{"train_examples": 203450, "horizontal_flip": false, "rotation_deg": 10, "norm": "batchnorm", "activation": "elu", "depths": [3, 6, 6], "stem": "single", "init": "small_normal", "muon_scale": "original", "lr": 0.039, "epochs": 4.4}
Rows from block 7 of a small multi-label image tagger, named by matrix and row number. Each number is 128 + 24 x the weight over its row's rms, rounded and kept within 0 to 255. All counts start at 0.
After each channel's rows are labels from the 100 images, of 14976, where the channel reaches its highest value: "responds to" is what is common among them; "lies over" is the class under the peak. Only what is clearly more common there than usual is listed. The data: cartoon faces. In brackets: how many of the 100.
# r30: branch 2 reduce pointwise conv (model.blocks.7.r3.0.weight, 48x192x1x1), inputs 64-127

r30.47 [210 128 128 128  76  93 179 128 128 128 128 128 194 191 128 128 128 128 148  79  86 128 169  87 136 128 128 128 128 128 128  64 128 128 128 128 128 128 128  52 128 128 128 128 159 128 128  92 128 128 128 113 149 128 156 103 128  65 180 128 128 128 128 128]
responds to: cap (27)
lies over: hat (35)

r30.9 [128 128 128 128 178 128 128 128 128 128 155 128 128 128 128 128 128 128 176 175  86 177 128 128 156 128 128  73  80  60  87 128 152 128 128 128 128 128 128 103 128 128 115 128 128 128 128 112 128 128 128 128 128 128 128 128 128 153 128 128 177 128 128 102]
responds to: a mohawk (32); orange hair (26)
lies over: hair (67)

r30.10 [152 128 128 106  74 128 128 128 128 128 128 128  76 128  68 128 154 128 128 128 128  98 128 128 128 128 128 128 128 128 128 128 128 128 128 168 128 100 128 166 192 107 165 128 161  68  89 159 128 166  90 128 128 211 128  66  85  86 128 128 128  97 128 128]
responds to: surprised (40)
lies over: eye (27); mouth (26)

r30.13 [128 128 128 128 128 128 128 128 128 128 128 128  39 128 128  87 128 128 128  87 151 128 128 128 114 128  77 105 128 128 128 128  46 104 128 128 128 128  69 128  98 128 112  88 128 128 185  70  95 167 128  41  82 128 128 128 128 173 128 128 128 128 128 128]
responds to: cap (73)
lies over: hat (39)

r30.2 [ 68 128 128  75  86  58 128 128 128 128 128 204 128 112 128 128 128 128 128 128 128  76 128 128 128  95 128 128 128 128 128 128 128 128 128  99 188 128 128  57 128 101 128 105 128 128 182 128 146 168  63 100 128  83 128 128 128  97 117 128 128 128 128 128]
responds to: sleepy (61)
lies over: skin (97)

r30.34 [153 117 128  88 128 128 128 128 128 114 113  96 128 128  77  47 128 128 175 170 128 128 188 128 128  75 128 128 128 152 168 128 177 128 128  84 128 128 111 128 128 128  89 128 128 128 164 128 128  37 128 128 210  78 128 128 128 128  93  96 128 113  87 165]
responds to: sleepy (46); blue face (32); angry (30)
lies over: skin (84)

r30.41 [128 128 128  94 112  92 128 128 128 128 128 128 128 172 128 128 128 128 128  96 133 128 156 154 173 128 128 128 188 132 128 128 128 128 128 128 128 128 128 128 175 128  77 128 128 128 128 128 128 128 128 128 158 128 128 128 128 128 128 128 128 128 102 142]
responds to: freckles (58); beard (49); orange face (44); glasses (38)
lies over: skin (58)

r30.46 [103 128 114 128 128 164 128 128 141  55  91 128 128 152  90 128 128 117 128 128 128  93 128 128 151 128 128 128  77 128  78 128  86 128 128 114 128 128  88 128 128 128 128  74 128 160 128 115 128 168 128 128  90 128 128  60 128 168  91 128 128  90 128 128]
responds to: cap (27); a mohawk (25)
lies over: hair (86)

r30.31 [128 128 128  62 175 128 128 192 128  96 177 128  99 128 158 128 128 128 128 128 211 172 128  75 128 128 161 128  55  90 128 128 128 151  58 128  74 166 128 128 128 183 128 128 128  99  53 128 128  97 128 128 128 128 128 128 128 128 128 128 128 128 161  91]
responds to: earrings (99); long hair (48)
lies over: hair (39)

r30.45 [190 128 128 128 128 128 128 128 172 128 164 128 151 128 128 128 128 128 230 128  74 128 128 128 181 128 171 128 128 128 128  76 128  88 128 164 128  76 128  75 128 128  76 128 128 100 108 128 128 128 128 128 177 128 128 128 113 128 128 128 128 128 128  91]
responds to: a mohawk (39); crown (36)
lies over: hair (59); hat (25)

r30.15 [128 128 128 128 128 160 139 114 128 128 182 128 128 128 195 128  99 128 128 108 128 128 128  80 128 128 167 128  77 128 128 113 113 128 128  88 128 173  97 128 128 170 152 148 107 128 128 128 128 168 128 128 128 128 128 156  73 128 102  95 164 128 128 128]
responds to: beard (43); green face (36)
lies over: eye (93)

r30.5 [189 128 128 128 128 102 128 128 128 128 128 128  69 128 128 128 128 128 158 128 128 155 208 175 164 128 160 128 128 128 128 128 128 179  99 128 128  44 128 128 128 128  85 128 128  51 128 128  80 128  93 128 128 128 128 128 128 128 101 128  92 128 200 128]
responds to: cap (59); a bun (30)
lies over: hair (42); hat (25)

r30.38 [166  69 128 128 128 149 128 165 128 128 128 128  66 128  85 128 128 128 128 128 108 170 128 128 128 131 128 128  90 128 128  81 128  92 103 196 128 128 128 152 128 128 128 128 128 181  67 128  89 176  81 128 128 128 128 128 128 128 112 128 162 128  86 128]
responds to: beard (53); moustache (44); teal face (38)
lies over: hair (53); skin (38)

r30.27 [ 95 128 128 128 101 128  92 128 128 128 128 128 128 128 128 128 128 128 128 128 128 128  79 163 128 128 128  66 128 128 128 159 128 128 128 128 149  97 128 163 128 128  99 128 128 128 128 128 158 128 199 128 128 128 128 128 128 154 128 128  60 128 128 146]
responds to: a mohawk (82); pink hair (34); orange hair (25)
lies over: hair (99)

r30.44 [128 178 158 128 128 128  88 128 128 128 128 128 128 128 128 151 128 204 128 128 128 128 128 128 128 128 128 128 128 128 128 196 128 184 128 128 128 128 128 128 128 128 128 128 128 128 128 128 128 128 128 128 128 128  90 128 128  78 128 128 128 128  84 128]
responds to: glasses (64); laughing (40)
lies over: eye (64); mouth (36)

r30.1 [128  83 128  50 128 128 128 175 104 128 128 144 128 128 128  85 142  98 128 128 128  71 128 128 128 128 128 128 128 193 128 128 128 128  94 128 111 128 179 128 128 128 128 168 128 186 128 128  88 128  94 128 128  75 128 128 128 128 128 128 128 128  52 128]
responds to: moustache (65); sad (32)
lies over: hair (65)

r30.17 [128 128 128 128 128 128 168 128 128 128 128 128 152 177  50 128  93 128  80 128 128 128 128 128 128 128 128 168 128 128 128 104 128  47 128 187 146 128  87 128 128 128 128 114 128 128 128 128 128 172 128 179 128  62 128 128 120 128 128 128 128 128 128 128]
responds to: smiling (46)
lies over: skin (57); mouth (43)

r30.16 [ 88 128 128 128 128 207 128 128 128  60 128 128  69  99 178  98 128 128 199 128  94 183 128 128 128 128 128 102 128 128  92 128 128 128  72 128 128 183 201 128 128  87 128 128 128  91 128  73 128 157  93 128 128 128 116  78 128 128 128 179 128 128  85 128]
responds to: glasses (65); looking left (60); angry (31)
lies over: eye (89)

r30.28 [128 135 128 128  83 128 128 128 128 128  94  93  74 128 164 128 128 175 105 164 128 128 128 128 128 105 128 128 128 128 175 128 128 128 128 128 128 128 128 128  77 128 128  96 128 128 128 168 128 128 128 100 128 128 189 128 128 128 128 109 128 128 128 128]
responds to: curly hair (36); pink hair (28); yellow hair (25)
lies over: hair (71)

r30.8 [128 102 119 128 128 172 128 128 128 128 128 128 128 128 128  96  96 128 189 128 128 128 128 128 128 200  89 128  90 128 128 128 143 128  60 128 168 175 128  90  82 128 128 166 128 128 128 128 175 128 128 128 128 128 199  77  83  66 128 118 128 165 128 128]
responds to: pointed hat (45)
lies over: hat (51)

r30.7 [128 140 128  98 128 170 128 178 128 128 128 128 128 128 128  78  51 128 128 128 128 128 128 128 128  91 128 128 128 128 128  89 128  92  91  70  57 205 128 128  89 128  86 128 128 128  87 128 128 128 128  68 190 128  66 128 128 161 128 128 215 128 128 152]
responds to: beard (60); looking left (60)
lies over: skin (88)

r30.43 [128 128 128 128 128 128 164 128 128 128 168  79 150  73 128 128 128 128 128 164 128 128 128 128 128 128 128 128 128 128 171 128 128 128 128 128 153 128 128 128 128 128 128 128 128 128  77 165 128 128 159 128 128 128 128 128  21 202 128 128  79 128 159 128]
responds to: a mohawk (76)
lies over: hair (99)

r30.42 [ 72 128 128 128 102  85 128 128 128  94 128 105 181 128 171 128 128 128 128 128 181 128 128 128 128 128  89 128 128  99 128 128 150 128 166 193 128 128 128 128  85 128 128 128 128 128 128 128 128  56 106  97  84 128 128  95 128 128 100 143 128 128 128 128]
responds to: hat: no hat (93); bald (89)
lies over: skin (92)

r30.11 [ 70 128 128 128 128 113 128  32 128  99 128 164 128 128 128 153 163 128 128 128 168 128 128  98 128 128 128 128 128 128 128 128 128 160  52 128 128 128 128 128 128 128 128 128 128 110 128  71 104 128 163 128  54 128 128 128 128 200 128 169 128  67 128  81]
responds to: yellow hair (36)
lies over: hair (55)

r30.25 [140 169 128 128 128  97 128 208 128 128 128 128 128 128 128 151 128 128 183 128 122 161 166 128 154 128 128 193 128 175 161 184 157 128 128 128 149 190  94 128 128 128  79 128 128 128  84 105 178 100 128 128 128 128  67 138 169 168 150 128 192  85 154 128]
responds to: a mohawk (30); white hair (29)
lies over: skin (57); hair (38)

r30.36 [128 128 166 176  97 115 128 128 128 128 164 160 165 171  93 128 128 168 128  75  94 128  97 128 128  85 128 128 128  88 160  86 160  61 128 144 154  80 146 128 179 128 128  90 128 128 128 128  91 161  65 128  87 128  76 128  73 128 128 156 128  73 128 128]
responds to: cap (53)
lies over: backdrop (94)

r30.23 [166 128  53 128 128 128 128 128 158 128 128 128 128 128 128 128 128 128 128 128 128 197 128 191 128 128 128 157  48 128 128 189 128 128 128 197 128 128 128 128 128 128 128 128  94 128 103 183 128 128  93  84 128  98 187 128 128 128  85 128 128 128 128 128]
responds to: sad (65); moustache (61)
lies over: skin (63)

r30.32 [117 128 128 102 128 128 100 183 128 128 128 128 128 100  77  57 128  85 128 128 128  58 128 128 128 128 161 128 128 115  79  77 128  87 128  82 128 125 128 128 128  99 128  73 128 128 154 128 128 128  86 192 128 128 113 165 128 128 128 167 128 128 128 128]
responds to: black hair (91); a mohawk (32)
lies over: hair (99)

r30.0 [128 128 128 128 128 128 166 128 178 128 128 128 128 128 128 128  50 128  85 128 128 194 128 128 169 173 128 128 174 128 184 128 115 128 128 130 128  35 128 154  96 128 128 128  94 148  67 128 128 128 128 128 128 128 128 128 128 128 128 128  94 128 128 186]
responds to: smiling (54)
lies over: skin (91)

r30.39 [128 128 128 128 128 128 128 128  80 128  90 128 128 154 128  96 128  86 200 190 128 128 171  85 107 128 128 128 177 128  75 128  99 128 202 128  77 128  92 110 128  92 128 151 128 128 151  60 128  72 128 182 153  89 128 128 128 128 128 128 173 128 128  83]
responds to: pointed ears (82); looking left (60)
lies over: skin (84)

r30.21 [ 70 128 128 128 152 160 128 128 128 128 128 128  98 156 201 111 128  92 128  78 128 128 128 128 128  94 128 128 128 128 128 175 128 158 128 128 165 183 187 144 172  96 128 128 177 137  87 128 128 128 167 128  95 186 128 128 128 128 128 128  78  71 128 108]
responds to: pointed hat (55); a bun (29)
lies over: hat (55); hair (45)

r30.33 [128 128 128  58 128 128 128 128  57 190 128 128 128 171  91 128 128 158 128 128 113 220 128 104 128 128 128  94 128 128 128 128 128 128 128 128  81 128  73 128 104  93  74 128 128  83 128 100 128 128 128 128 128 128 128  84 128 194 128 128 128 128 128 128]
responds to: laughing (94)
lies over: mouth (80)

r30.35 [128 128 128 128  97 181  50 192 128 128 128 128 128 128 102 128  99 128 154 180 101  91 128 128 199 128 128 169 100 128 156 128 154 128 128 128 178  74 128  88 128 175 128 128 128 182 142 155 173 143 105  92  70 128 128 172 101 128  87 128 107 128 128 128]
responds to: looking right (69); angry (43); moustache (40)
lies over: skin (81)

r30.3 [128 128 159 111 128 128 128 169 128 128 128 128 128  59 128 128 128 222 128 128 128 128 100 128 128 128 128 128 128 128 128 128 128 128 128 128 128 128 128  69 128 147 128 185 128 115  92 128 128 128 128 128  78 128 128 128 147 128 128 163 181  93 128  79]
responds to: moustache (60); expression: sad (31); cap (30); black hair (25)
lies over: hair (53)

r30.40 [128  78 128 128  87 128 109 128 109 128 128 128 128 140 128 128  54 128 128 128 128 128 128 128  98 128 116 128 128  46 128  84 128  81 128 128 128 128  48 128 128 128 128 128 128 207 183 128 182 128 128 186  88 128 128 128 141 128  69 128 136 128  72 112]
responds to: looking left (73); beard (52)
lies over: eye (49); skin (34)

r30.26 [145 128 128 128 128 128  63 128 128 128 128  85 128 128 128  87 103 128 128 128 128 103 164 128  73 128 151 128 128 128 128 128 128 128 128 162 147 128 128 128 102 128  48  77  50 128 128 191 128 128 102 128 128 128 203  94 128 128 128 128 183 128  72 128]
responds to: glasses (46); moustache (46); angry (33)
lies over: skin (74)

r30.19 [128 151 128 128 161 128 128  74 179 128 128 157  80 190  88 128 128 128 128 128 128 128 128 128 128 128 128 104 128 128  74 128  80 153 103 128 175 128 174 128 128 128 174 128 128 128 124 128 128 128  93 128 128 169 173 210 128 128 128 195 128 128 128 128]
responds to: sad (83)
lies over: skin (100)